From a checkpoint of a small image captioner.
Model: 11.3M parameters, 64-pixel images, encoder arch vit, encoder activation gelu, encoder patch size [8, 8], encoder width 320, decoder width 128, decoder layers 6, decoder norm layernorm, decoder activation geglu.
Data: trained on rendered solids tumbling over patterned floors, 36.0 epochs.
Rows from block 4 of the image encoder of a small image captioner, named by matrix and row number. Rows with one number belong to one neuron. Each number is 128 + 24 x the weight over its row's rms, rounded and kept within 0 to 255. All counts start at 0. Numbers have three digits each. After the name is the row's rms in percent of the matrix's.
After each neuron's rows are labels from the 100 images, of 14848, where the neuron reaches its highest value: "top examples" is what is common among them. Only what is clearly more common there than usual is listed. The data: rendered solids tumbling over patterned floors. In brackets: how many of the 100.
# fc1: MLP up (encoder.blocks.4.mlp.fc1.weight, 1280x320), inputs 0-159
# fc2: MLP down (encoder.blocks.4.mlp.fc2.weight, 320x1280, transposed), outputs 0-159

fc1.682 106:155126137121153160157105189130160130125142162115126122098158130158133159147118122138125109137114135146143142163105142144139132186190123117097127122117140124142110104140122145150209109144142129121115120157127138146117110159164128137130153145148114125142151112148150091133112157151125120154129125128148123140165099136158123168146148130138131144134098100099110149135084156126153091137118153129122179163149077131171133138108162160142155084148092116143160124118059130107126083185124109
fc2.682 103:092133147098126106151136124151105155115126111125130151177168111075097131156120091132090069122107128135122129125143113154106106099131139153115174158174129157107151135123119144140077181160124129092144124122064126104148149128106108144126159148140201166100136126107114115134157101152095094130103131089143157134127102107118144151117138128115160127153126110148167142123158116096089155103104123088091159169131112120133157106136114101096110132128153115110107141091102146140103130122115103
top examples: light from behind the camera (60); white object (39)

fc1.391 103:128177166142118153152139116150118113125112128102093147138104116084132158114134129146134130138164134141094134107119118116139134150110133121134133132097084146070146103165112132137137104131187111170071146151135178168138187108148136149150126143126137156153127103166132101147170142145130146156100167117097162122133107125164123126123163137114129120099152129106139104167141064166102148111138127140173104122100145108133149113135143168116136132157109131135106160137128125120101140127153134
fc2.391 105:088149111094112121163102097142129082136101151148143132151124109155106086098116169137123115094142117149119163108119111139104169134127107129127174166118121154127096114162122142108144147166107141145119104154145123083130159106131157084130139133118131106142158135151098115078160134120125112141127144119146132151112139131103104118066088104084135107095098164141146135128086158138116127115121133126075159146142141144121123116124160169150141102127123122134153137100109132110104112173189153
top examples: chain link (33); torus (30); cube frame (28)

fc1.287 087:101177131108092107167130107123139113103126147091143127097139166118124133145154079136118111097128144149117139096135175142136111153156145094147127134160098133104153095144101146111171065148092116131117133102163138119119120107123115163145090116127166138106128156147107109139155104123151130161114117152145095118104125160116100144139138123146128110128155138064134125155093142154099087115093096114132148107113104131148096136093189112132122125110138159140174106153148085113188126100125144
fc2.287 098:114143143141168136109123132140149126125144139122070146106144123127151144126130169148085152135101158140173089140123133123127132128136097111130125122118127094156131139134101143124107136182171167085141122151156141133080129146127126130084100184130160106129133121159119114150107145149140117128106120133166113116110117116154111115082145136094118119097105077100115123136130181130124135162103123176121110131108146113110143163116102154104110137116104132140109191122123096207094133134177134
top examples: light from behind the scene (50)

fc1.476 107:103119131132137152095137125163121138156091113166127104136142122127106146120116115112158199113110108109142131145154127106123142136140160122105110143115159180144126138132124143099167154113159156110145121135120148125141160104094111101108159112125113103095149150111134115146160158101206134129101076129122133141148153159134162117124129129161124162111141154104127063114121170124116139142148141133151136132079115072144132087136087113101119109167115126087183133159134089116128143141123122
fc2.476 103:119125114148169105125173118089144121145118146135136124099114141135129130145130164124149096136148143113116106095133109081163127129144101117133116123181133106153113101115125141128099120103081122144130140119127093162123118178117150182134138147108097144142103130119116096154099113147100113106154126159122183105145135121169117145131119147123144156159118142095121147135153098141109125150136099152059083109137119089092136118144169120162135170100132169139132081171139132131099126132150132
top examples: sphere (30)

fc1.364 101:147163130108144126127096136167131093134134134146133113139149130132097144126114107105158056161136121095148134139113180113109118113122070157096092161140120136148118153158118093102122115126135163155166168167153191136124128140116127133200151113168095069144130151091135129140136125151147115126144082157110151110174142125120134092153095103118138133151117126131146099117119141123117124136167100142124150108102142115133154129137115164135134109164118128137122114154121139135134119131102082
fc2.364 101:141116100110125114130153107110145167103118195119099118155130105114106129191100158162106134090125096108142118110152110139162058149137145095117108141133125101170096119117144098170122153098109081129109117132162108145139116138144122143143145135130097115150132158152132126113179115136143155121073117102145082131119067107086113153146095127112146164135120137099120138135149099096123148142143132139128113135099120143140109092116162109137124109153143146122163140110110132112169142153107151
top examples: white object (43); star block (25)

fc1.86 104:137133093176147109135110147160115154136132126132124153127096110105165130096150127132131178149136133123137145136150111130187115126154121164117127094113128140173177143127100132103162133169126138114147078095121099138077119149109106168111165126138124158144144132114136124158131157137091105141121126138133092144130110121110144118140139130145135105163141148102139134151153114091125104135087136119125102103141153129101113113130134136109095117147122106150134164110112168125143142125131117
fc2.86 101:122174133168149125108162109131154146098082108130097164180153141168135109103094144116119173112120082094121144124118133130098149158114136125097163136141115123145127141168127122138117082126133121129167112144164143100154113115118092143145088114088161121130112139108069147134165156158084148115175115118148124080142128187156104124157064137105135089127124156109175147108125101132142137095137126132101146089132109148090128114125118097115133103097098127115164140144158085168149135094164152
top examples: sphere (25)

fc1.542 103:171147095154142127130130150113079118117125144128121127125155110152140113115149104125126128142150110109160122088162093133118155118120132149162154118115124161117135095118095131139122094126055110154130128147138127163113137171099159149123107132156090158087132182117106132118131118130066094145137130108130130183119147119103138159148138158150119148104098152102137104120108107107153143094123097119089171140132093084105154135127122169116117185120109153134101119153126140138171157124151127
fc2.542 096:120135104131105145154138110138113136107074137124128157132158149105148100114118163159123141164159108144101186146097169183133084160093112101134113134138145057131117153117142165141131160109112107136150128113125167141127134069147116074142106151116157136155106089140111125145139100164183166126103124180158135086182108145168134150141148137143114137137152143134072127122128116118146135175127140168190077096129123130123094147101119126173144097147158101103163094127162144153127167094109121
top examples: orange object (54)

fc1.601 096:103150106125107107177090127161081127212127124137168130091156087154115116128098100127116125107096118118099121125109162121156129141145101126122108139154139085121130104145113136126128113187107118166114072123093130076107152163126102162116143139141140099165128138106171125128171117136140106118120157131115132154147133159085145113116142126117131176103163110135110141140123123139089150126167150144130161106145118085120124159110163128114119093114125127132168139129132138087143113106121122
fc2.601 105:155129107150142093136163114089114168124093152132148111138128169140104154135145136128127106090130095118181133148154093113055155125118112132124141110119112109140135127141127119169186134137098143119125185133149176080171149131095147127087127139110169129127123146154114157131139125154080124194140094118166093141097120047133102108135132114132103151129111101129120146133131154143121126155128123150128145148147162121146117110097063139103144134128105162133146145153087098160156134163110138
top examples: white object (59); its colour: white (36); bumpy ball (25)

fc1.5 097:101135082140150132165170124104096109100092150083145107152141134115128127129152164154138138100119139092086140141098149118112143132147181142124144119120146174143124113107138145148131094122143096157113147122130154130147135123115119151127161147165110107111102160140093147169126130113137196124118100121120171135105121058115125123118139123121133081122104137149168126100125168113104101109078083136119135105109117100177117101161159121131070105089152141117134160115104123152135148131132153
fc2.5 107:111142134137122123144156155107140117127142153141098166118103166118120131108154105147117136128103123166106117091138124127119112066106108143123088150136140157119140180134146110146132121114153091140141136149060154109167137139134132141136143121079123063126119096120130118176148170149147125125140150142141127170157140142120152130153112132127114119157107147125113117158163097130125134120173122117093136113137131130107126168091188123122133118168162141151139128182080163094122172126091151
top examples: light from behind the camera (59); white object (47); pink object (42); its colour: white (30)

fc1.659 097:173134154095135124158137109109130133145095136163101126134093139107145131123080112179156105121101154167132095156128117145093154080120183111185128132146104135139131147146134110133120138122162119162114115143137085117126126117110081147135165139121134106154165146191115120165127136128149100142114123133108120119127072114138123125117135105162123118126102116139124111158128194156151150121124174152137106117136140125158098124098154109111153091196120095101148107136097083069135144141093136
fc2.659 092:087121171133090099160118158131140120066157075155118131102124146134156121077133132168118138095114130150132162153132141089149128134108122147156156160121161131147119086135109154136121113110080108133140129089109134130101136140131133115123100143143102120178107099104159127143145137079122148122116125103149180064100151112122121126130122149153127128130113153162130095099152110091144150187136077166162186123159137127127090120087131122121117141148116135153098145125087133152122132104109159
top examples: orange object (59); its colour: orange (26)

fc1.343 098:137106130128108134108117131162120115138111181163143140137141090127109139115139142150115092103093150148163144168091148134090144154081147110183149177101184113136141132128110125130099165152089117151111111120094142085139167146167125102143155113135140123146109119105114109118105137112100103153162142114116129131117141147140132077149129111147131122117137127155146165060121152098129138133171112106138149135142118158102167147102077103111118144131136183159122143104134143127146100116150096
fc2.343 120:140126150143134071137195149146156103139115115102142090117094143155141138080119107154128130135130119116142109105117084105092115145129099139085094109161117124154081138157143120135156140184117117152100149134144098129110138105142133131142137064139095111143133173136099152134143123126125128115133128125121162197098124097134132138121108108146075103145123113114086114109121115162137084114098145152071136122119109198145121145101081159150125153092150103110093135132103153134115157130106149
top examples: bumpy ball (84); largest object: bumpy ball (54)

fc1.18 099:074157114100174163117164120140119148157189148149093099131110125131148114123125113151144150113147123121112117083122148113147119127170145114128179140102102133123105101115139093144101135120172103153180097119158099133102146129093108123054136183177127134093125177146112084144148150134135096135099132141116147167118101138165131130156137107132150123124133173143144154104113154126155150090126133138124093115112141146093142114137129135081125106152101163115117141130159083165103093139110158
fc2.18 095:141136110086153106109128102115124130137147111106114135135149097127155125074113144117169095127101111144119136157114137142103114125162151155139097134084109139094100145115150140142108133208086102117098120137121106074097146137170184183097138150072181121154100144091145139123129124106084133119065164109129096135155147142100080103108138121139104122154146137112126121097156140132154105134118125130169126121126123144119108152118134137166130139137109094168136111165129111107090156120185130
top examples: count: one (78)

fc1.538 085:164147110172139130140166138164104098158145119104124095189114190136118171125097103109142111134102133130138137103136185148165120114089103171137099156118133117120118081137119135130113148130146143128130134074151134082104132113108122103116133147127140169094096144124106131094124144149145142128105134118139180157099131172178123118130138136091135122141135142109151099133160144115135145132139139149083107102078152156101122147126119095106142125087115120117130124126203151158150142177130123
fc2.538 074:139108115120139150128127110108146183148255131144128130142166097113120133089150147187125147115128144129133135121166153118129109116142121139122085124114143127111109142103129091157128145137114134130124098160124133105158098087137185146119131120163143136131123161096134143140115161126094110171101161150108091080105171119116119125125129102167123103118143165118137125183167135147155119124126135093143153095118139140166126146113072157104157134161154121144111147113170162142109114084113104
top examples: count: one (68)

fc1.198 109:125136103123133137135147096147126128145134171107125130125179126170150124165096151131093108150140142114147108138158099088138113167118127100151120144112111112162152089096115195151151091159140150141107086123151137114155104133133157143131121151123083167092101124139141141151135170152128136147122136105133117164108150126113140125128131107164151104136129133121138134119142127182129154144130124143100125110094133149139172102119124148096097132106114101148143075187154135148162132133130141
fc2.198 112:119152118121134169088137121121125102062214154149156119119113115145143150128119142160128141158136129134127105143120107111134139083166114097131072088106112176124152108114106125134125111127108164150163145169142139140153116107122118125090126154118124171148087147141139143096121136122103139149130170148072137127114121111148125151130092116135128164119115127154175140097149128071137139129101084079113130127106102143160100130112142126133061134146121083154125138107108145118122127147104137
top examples: count: one (69); light from the left (51)

fc1.759 085:115126150111136123156154095145161146135126139122126078136140125136161107143152104142165122157172153146141117125131113116122112135168123111113139107134078122165160093124127125147153130122114130170120132151153079142113171093127137103116119105135117154141104132109127110135111165145114159123103076126156175139154137152197134120155125085098147110107127143119161078128149136097132080140143132088119125121161155110135106130111109134144128137108131164136170095145128159157144137108161097
fc2.759 084:140144112133132133145116140081098131149127115141122176131135117103147134107119112124093150156115101130122086129156167136109144103100119135144132106084141111108108140123118118127107165190134123127110127104143152127123167137139165120135143156140220133123087137141187115149140116143088133148122187166118119137139116146135134126122124129163139091157145124118124144112100140140144127138127164000131133115119109115143144137088119133101147138167164115138095102127120104154099101134129128
top examples: light from behind the scene (56); torus (26)

fc1.652 104:156157119123103066166145151140104106129105125091143122116131137100079143099123120147113109139122121107134125122141149153115099134165074165134099160093158151095132097123110135115138129128138122132165144113128159116137100132117128142137127131157111098149146171170113130163139132114145142139112111096162128163131105130091109114174091131140136102111112126129153104101124127088097149143161100114110136092114128121166142121094170117097133134109102140135144164148139180114178158165125140
fc2.652 097:185115162105121135114129152120121135117090103112143141123124143112140122099168147153114117079149102144152144103139171154095093091084102146146132106103126094109134147109118167159157146138110098152149112080156147150143137126121115125131116126104097112146159136125123149161134121148120118163111115114149118109147112136145119133152143179146191153136115090119159091108107137142148133130145161192115081148133169068096113125078122125127120165121144148144122109136151079142123127087137107
top examples: yellow object (49); orange object (39); its colour: yellow (29)

fc1.484 108:118135066143087157165103137130094108096125139099128094134150176171141116138153135141119174134105163122151119118088123095085123103105098080156122125175135111129142145122068132118106106107127136097120110147141123104122091109161101135092139155140146135129146176095121121154137150094151143137145182144094097142126114115100113110116161107131125100147130114119135133184102139128135084111150124101135114131141162102151121143148133139128148173124135111159111147123131093121114152128102139
fc2.484 098:095132150170096108127155141122155182171090100127174126135094153131126122142124124124136137150094151081136118128134114128138130115102107130127104117088133117145081120074139150131101116146122114108178108121151165155114119118121158148121150125105163123076128181105103138141103122152106098093136097063133140136106141110097126180133097128090122142109086134111139104111149132100154140167088144125092131148111103120094117126126117111097108173123106158137104132166104120093119122148105133
top examples: cube frame (27)

fc1.497 094:115105131079148115119159081100115106154120148127162113125130128121109134138136071137125134150127145119149172127112127119136155147103120148108085170163118160075163126154147161145123128153084138116099095121145137103143123124145109150101114098134163090125143134122106149166132144112128126145133133142119143131072146141111101128126125090143119155135121118137078135137138129124141146143123133127116130100141128123136082143077167120136120130117101106141150173133130145116151116104141105
fc2.497 097:130139106175118127175131104134145169098104170120110125142139102119120149128139159095102093114154127136104123119124116110134154161090182092088112137044160134172160155148091108094074095136159126115121141122109161109090141149122143120133103127114140143118108120121109162114140145117131105129100127133127093115100120149112123131154159133109127090092123104121110128131125120172142166147122139130137146115128124122082165090146145123121128163139097112121139126173105105141127171123130096
top examples: white object (47); pink object (44); its colour: white (25)

fc1.683 107:118102146154109085130135135156108141146119108124136119121108111138114086138156142095112126142113125158122121163178140151170122104138122120155153125114104123136135130080104117117107127127133104129118078110135140154137100112151119150106116152169134138129133150120083108117115147152172102160115119144119147141175185138152168080110120101130137140169091121136147165086123125184115102115100140139103136114153164117139116079120144105132119117129135159166112132096109154136103100130113102
fc2.683 103:119119122147134171126099127123126144136109146152101102201124150122123142111097190100121142147122096165080152125118110094116125142116125140103127125122132128130124105107120112134086144111128119112128132085178167162151132137137132133178135112141139172135096088093083152111111165130130175105112119140133131100154115172144132126111097114108171127123099128155110135165087112122120126185102184131163123144142127133145079119134095132099113137124141152148155107145174122152150125121089120
top examples: sphere (41); egg (26)

fc1.327 094:124119115147081107138134086092112133147134094161121118133140126099126132131111132115160148132127077139128162154118160137106156102135116160153136122122109130131132128108121145099143137110087135097146142122145162110113165163118147081102104149108147126138146213098148106155128147128160151167093107149133133109126157103149110133124118124120137113184125144120104134145161138137123161107149148147095108113092155079105144147145140153124145136170145097154109152140142082111146100102173112
fc2.327 096:120110124175161156094141128109131127129122127134128078152135125103146084127090130133145139160062126137125102126124104103108088161120099133104123135096158107087101124148119145132120083164108146138101119186100165135178110100091131174119142127158096100129123130130161110103122115163109157124139144153127127132150099161106166117124119146123104123119092152119125104133133125147108109136112053099111110114088116164107136174129155124185160115084102138121112128149113132128083124143139138
top examples: sphere (32)

fc1.412 104:157115122117105134165131161158144113130092151150069132106103147094131193069120103109119095128149166110124155162078140138116145168128117149138089155102141095151119133196123118107126146120126115160131131140092096099128133117148098093163158141165119173122144132132134127098134124143120166144113111119163153125115131130164124152163177137096119127103123132102151069133144098108117120168152110133121148123173151138148105149121110105128131142167134112128137127133086122122100080077124155
fc2.412 093:112122126089096124112105129110063120139136137099141131130121107105117115108155154126142113154131136135136187090082146130098152120137087126155141127119161126124195135145099163119102159167094118133151160144186151159144172121142141172129147112100118156142131148148126146120120120109078088093135154110119108082139127143109146094154124097150112122154149119137078169098100131138164133120116140129129134095126137109105113149161084108124132106141098143090076158132087118124132123135160173
top examples: orange object (59)

fc1.119 105:113153109139098143149133152168127134152112093097110098124173113164113125078111099091115095146133109114085111091141091153149186136126127148149128104122117137125125108131136138070151095096128128110116123130098149077130133112110099111181124150074126118143134157146103096110123141149133137134108103140116140142153129124129169103134161138153149154107105132128127143079112071152137156137069134127122147116153139115109146147131144139102165125166137096126126121133118128139126126085127108
fc2.119 110:127112144110101123149148138143076127140096076175132106107143183126127118104108160115096153176146112102111150119123133094124133136138087081136121106169152115137146174128129130185099143141146096111110134153136098157136144140136127141094123107152136132101132105103079132082147124144102104114099157121101184157108116105115152155124156155139171123090066189120157163111143125151090117100113081105099153116169143124120162139122113096137112128124115134127113105150095179107109137100151096
top examples: bumpy ball (31); its colour: teal (27); its colour: white (26)

fc1.280 097:120119128148124141156093133130173128142165117112168068128143076142144132152138147119094116133139096094123130127109110127158147105127132100129158144116127086125131138136096145122088108167101124122131141132096146146110122106146094147128128144115098173146095137111112134043111112150138109113164112082089184171148111133156124129166148073171091141103088120097148137119129147159142140104139144120174163132103144144110101128152113153105126087153121150197109124133126121142124112141096162
fc2.280 100:135130158126138086133142104155164149140142134151132149103117111157108099109110123146159144184111094139101139132126116137107105145093092139122088144099175127115093125097117125114137156205126119145160101190147147112112151098120132127084127155124114134137118131115125116137125158154114090140140070135134125135165154101129138140130096153157115099114139083172105114128197119120130106180150125079061105103127122110114113139114128108148130129151127104108151108107111132138080112111107139
top examples: sphere (30); egg (26)

fc1.34 102:108123101123134103128149107147125135115116096096167119152130109140146088076178124140097117097126131155095112143158171158117144089124149139089147092089155137121150134085092148135131144163125112147160126163164168151131087130121080137150175131140165183107119154124161130165139119134159155097172128143129140149139123148174147130113133116140099138129094120197124169114139143136153169134165123092181155132138134090141146127168141118105107069128126131129117107108117106081126129150134106
fc2.34 114:124117119138125057155058099134099105116061110186133113153120103141148134113128131085134146135098162128125132119158122114119144133104143137148099100144120154102112086118129094187132138146142091118156128110090123067123108150119134124132162126122149127172081134153115146117147146136117146090145132136118132124118118147170098092106150109160147132109084130167163141135118123196128126131156111103096125107143176131165133122123130134123152139103100119120138121151158129126091139161109128
top examples: cube frame (55); spring (48); largest object: spring (25)

fc1.11 096:166093104108132116126125168116124151136115117104093161099143202119144129110105125129123145157124161114109138128134115110128140136097123137138155186105150156106135136133200119109113119163117132105142146133136110144087171133103152078160155116129134089112078138105156145103117127129117118188093142097146095146113130128105129096068107137103163137153113119104104138127148132092105110128136094131097119107153166120113132153140123109134164130155122122141154167114189116136146118138154128
fc2.11 098:151158127137158139114131133112154102141105115132107088150145098142147116166109098112099129116144149130087135153144171082127117142154087128133144140156075100159112152142144116166134130151168129124115148105134118104091146155103129130100125102108036109158151098126112123128108151163144155120142126152138161067098104136152093164123100156136129097145116143167093153187140117132144156109113136161131087147124135101162135137103088141168158116120114125125170131151130124126144137126151115
top examples: chain link (28)

fc1.162 105:185143118121096093147119172134115122111092099125118112144140118124131116128096171146125113112107131148106083118163147135100147104073135106125109119124150081112149165168136131125085105140132119100114110130131114147110117173112161107131129141157174119099145100112126155156122126129139141099121123122106194160143148123099123122109082126143126109172140124137105145108106151136178146130124122101122160114109150129103134129125136130172174093147155117167137124111120121101180112125110163
fc2.162 119:135106116124191119112088144140126102143116156138130089145073117145102145147151126155142116118105131098140118142133117127125128188108094122102131109161111127145120113129140097116110157145113168130110166089166128152117096108155120155153085146113116099097096149173128128123140171117128093135095150130176105131163118139113124130149085116167071141109124101109071125129144091106132103143114160155083141173124126165115169128146114151094083127134131135110125130150149149189111116092113110
top examples: light from behind the camera (70); bumpy ball (62); largest object: bumpy ball (44); white object (43)

fc1.255 094:154172126164173129160163129141077100125134139109113101149127172145114166140110125151133114141130136108125127081121171161131149113123106166113082112103146105134074099123132167129130173126131130158141132116122120097105142111105147106138127157133130116127067135113123118110142117146132123146149148135145156143147126155194108132135155158136110077137096110110129125141135138123105172133179141159065120140087155158120089138137125125153136104103076109119147154119163143165142128166156096
fc2.255 070:149113109110135143109123101124148164123255140129120129139150090097149131115107135200132133117117127125120120124139142143131109136116119122142071138134125112125130148104141125170115146153129147135125099135115128117155104119154153158126124126139105156162128132091128154140147161133076105151112156135127124086112146105109120120126122127145136124137115168125122149166137125117137142141119122101105145115119143140133104111124089148109159127133148139135136149137177138126131140084122133
top examples: count: one (68)

fc1.586 101:110094092128100107070157133161136160110129125124113149084115077141109134107139144128140077139106134117151114124080128125112131110109147140161105148090137103125126131153118135122135134140122097100117123117089080084117088155174107112135159136117128113169148140081121133119122111125105125139178140131143147144109125128111133126150124114140170127139112116107112192150108126095181120132118128100159162142147135116086134146100072094114118162128107175184094117113102146178161050125130127
fc2.586 123:133140146149150104173188117121125090163125112105171085103099144097167134095089128157117073175136108117141118125134102149105103079156087122103093094117104093150075117144158142152122129146144119123126165130084098106142136135144164104134148066119109126150136124122085147109146122117135132094122147138170147142129096103114111132122114113127083083135133134136134089095110117144104113125137128126082162108124156203140132120096116162126120132093184090113104158153110166146131177105164140
top examples: bumpy ball (65); largest object: bumpy ball (41); spring (30)

fc1.603 093:094072130149081161097159104118120117092123107150157123165122119132143095127141126131136120124139133120149176215116151124107140129090124115158163151138141162110158127112115145097081163113079150127118120151124096115147146100098081097107128185107098116134149120112125115120123100105138143173117098117118141132171125141158144131123116114149092129109117102168134140120164146114111119113144158125147138160131103089129125146121107126138091149130131146149074131133107152100111138106139150
fc2.603 103:115151152097186069150181138162161111137097133098123135126126123135131140120131143169155154140165151147122102128117082102105093130129134121110104131160134093180111152116133115128167113183160115134134086141156130128097121111123137146150173093132104150123116137124053126134136111148103129105133128153136181122131104101099107136145132114147076106110102119121100115148148113164109116095154147116071148133146110194132148154107099100121159146111120099080168111099126104131105118163106128
top examples: bumpy ball (37)

fc1.730 099:069155139118154098148149116120100124131107103156122128138146115120130130122155127132143130095134115131115136147174136125104140141078105129112151125156111163131155127141100126121102118117134162154141107123071130095106114140131145133158113095134179110161108114131104149141164084160167130161129116159102125136188163106087162112115102102157115160089140110147121091099103140136135116132107120143112087122145108125122131149108171113123146111131149144127168147132130120118175098156147139
fc2.730 101:135115154130155125151083114117110141092102131102163139095118191112134150164149128115162119102135138131144110116138170102142111139116126134153138135112113138157163104137126122132145109129120125099119138157135170102152149128147141123123105113132123134131127187116113119142142196145125099138132108121189077141099151100121106086152160135092123133138115126115131143133129122128160099074147108140064190111114123088132110128110159125116102144153097141109155086116146076109143111144112149
top examples: white object (72); its colour: white (55)

fc1.246 096:132095102103130145144181108108133120124094159167136137122140117107162150122121141123115144137096137099122135113102125133086149139139092146109157151127074138150155110080097124117161117130185126081114145173128159080095126138095164112111188139118157135150129135108198137099156128080147146166088115135096099101143159139114120145103148127143125119135135122149119160094174121118135126117102184165128159117135132111086130116151131100171143137099148168100112114126134109129112153144125140
fc2.246 107:122143129092145133124117111124152113118108090118139140108138146116133096121147083170107117084151115153144169101148119125124187131111126096114144097160135105147137130178148159160107091125114137096154129110125096165099118114122142151090100102110115140131117106159132120183088127153118130130169106146140146153097120090158126132157113158111144143131113113152137138151123103092131093146169141109124061095112137162149116117094136140152161097161202132143095113123172154091149121106140102
top examples: chain link (31)

fc1.334 084:121118101135127128123150150071143142126139088139121136136145100148117164112110120168124103128118143125130100145112080135174078133141098141092143090105128100107158122161080099108138153164127115087129117123122124149144121142148146131083118103130131123121101091098157196096085101134109138127145111130162136153122131149102147142099110113109133137113111148133064131100104162135142084125122164136158106141185100145183151130123140134119129162135151139106142140132145089168140142087131119
fc2.334 104:121142154115126151168151123128142148169118135097141143092137098125199104125088161076140131114127139053142131112142164150143128127066122120133126166157143134145109133123114152126135137179171172138134149122158144090125140068082096107133145130129123119143181184151116082164142157185112164125117124147110139078157154091169170094110134152161110113131129108110154092096108135127149144127090145164098167130120174139151141135089140137107126123120106168141142094139143115127123119108135122
top examples: matte (90); blue object (50); red object (49); its colour: red (30)

fc1.205 092:120148112192113111136116138123069101105129165138130088143116113142141147136226156122112138157115102142132150137105101187161158091111136106142124114102123139116173117089096110119140144126126077125125131144117100133126060094092113143114149181113129163151138098098124102116091146127102119131121136133120121120154127153152104125084159103066141148102146102115127114131144100129122108112089127120162084082148125075106141161139176154136131113149103137110128120090093137104174130086124109
fc2.205 108:143098167115134118151162101129177114115130129134098145131104145131150085125115102112146131140108119199124120123147103105071108103092100126086155147105104106167164155133135104107134115099112091129100148137155140133152114147114131135132083126105141108135117138142086157135127075159133124114144119111160113181164130158086126065148091106119082115116151148140115142120147129134139146177165117092121134100127141132087126124108200137139160134129116060151129129129086152125132164111129151
top examples: sphere (34); dome (30); largest object: sphere (28)

fc1.405 094:131092112126107086135114118111121117130131128143124157141110172163102157161184117162116122127114137117143149091105201111095115125160127126141123106164120123120097162150102093101146100103127148098112148161142132153103162141118142153120130159129160118119143118139111132159102131149135110183136120089130113141097115091147142083108092093132172100144125140085168117140175130124050099114157134145107156162142151148143104108103084134125101128155146106141083149175092166141154089102126142
fc2.405 095:135167160094082110148167106145150102136147145125106117115134066120141120120133118115115146130145149112113136156126114128129164123152092150146129187100160118162141174134074150150142159144118154118136104133130135110132137105109155100167139132101119094131141139144101144106114110131097154104137128170170158106112134130104122139168138149130133137137106089105139158114140131138184118110110085117149161092133111131085156112171171122120155120100105132176118138120099120118096162133163101
top examples: yellow object (78); its colour: yellow (45)

fc1.323 101:118151152120109132141133138145150107118117121170157178082094108118085138092128143199119170110131139075156142129139128132127116143117121126164123077090107137080180141167130149107153120129121154127073089110122182121104139151129081129142123169129119095125114171124132150103116161153115116141126165170126123140102107096150174129128146139125090149136131101130074124110107101101114122093086143098137143115137166142140113135119164128135109107082136073191123172118150123147120105106151134
fc2.323 101:146144113145114086148126104137135153130105114158171079142091145162158143150111148150158144120139127129129090121118143169111120116151149097098105169145099132198112106146138126097094094170137134118172092132114121115117151182112145124131144098108167096141153095099149167168086103122113159117121110156117150109115144059125117120157145151115101099084100112129132110128125144156141176128165119135110144148112147129083120106121112108118117162153155113121132147154153133131119159100140137
top examples: cube frame (26)

fc1.297 099:128181108168154148112118170122087105114112133158150139117122109125104159132111096130084118094165104105099143103133144121114159121141131120119101132067126149103128127137110135099111175117132138096112068146121145159105098147133087144137102150106144135117134152122079120124121145150167111120147113108108128115111149111081099125165132128130161175108157133133132080116142167099163136155104089145144147118156189138120103105113170170142188129168127131121112139151143111156127125099157090
fc2.297 098:124125117115139096145094140143146133147134107139113126118103121144107137158096096118108119132073130168146109113130097128120139130147118114148189118118127124160113130160162100139150127107111127092105100101169155115119084133087118142136115115131138095130123130167166115139171155087096068158074123104182126160111129102120103110129149111149000108143104129148134145121165140151079128120133129147118108117094128130095101117132139110155099153141141117171142117135117151115142080164100146
top examples: bumpy ball (26)

fc1.333 099:121152112161121114169112137141137146177091102111127131122163132147160149106165137145116124148150153108143134120138105118151126135109138148115099152162107145132143137124168164127131132154107116076156122080136110166106131090153125091081157143166166134138151124099176100143116177147136132095138138126155152122172106140140165123097099090138120148132173131149104124140102107142127147154129139102136139114118145157133146154165121093126141131135086155151086105118092145149122166136138142
fc2.333 091:138094120118136093191094148151148099172146143103104146133102138114122126158096074127126156124156176143136158153147123070141165149150139169149110124135150085154127143149112107134113092124114096122157098146130107085144091080139107144147125127079123131131083126118101126140138115114132079141099169108159127143116165137135117120114134130114095155163101152114130178104104082116116151136107132126093141162117123147159152149149159155099132134111173139127159116141119117115125107145094142
top examples: white object (40); spring (27)

fc1.629 105:094131136188139127132122123157131177164126146131139156117118174121098133102126131196130151116143106117114136111107140130134167148110113135126148096125157201120111126136122132143090116130127130104144112180143113104178114133136103175126128174118169117131142135086119114155066133122188162133142131168114125133133114123144123178109159133125109141113134107122145116136109124116174176123117111129131126148126152134143125110123114165098139086136138151138183130109091112083086135137147143
fc2.629 098:077124109122078118111092118135100083124121105156126171190144108085116120096111145131100103141119167155112101130122099109145108094105142117152125142113103140144132108125102121131124098174143132117132102087075114104144099105103085131124190135122118139116111123155123130080124139189091096131138157085101143120138083128121123095111174152160147114136123121181156130125134114155133103128199120115097091153165171120169096115114120129163130157134130104101128137105134126089100133206120114
top examples: cube frame (37); spring (32)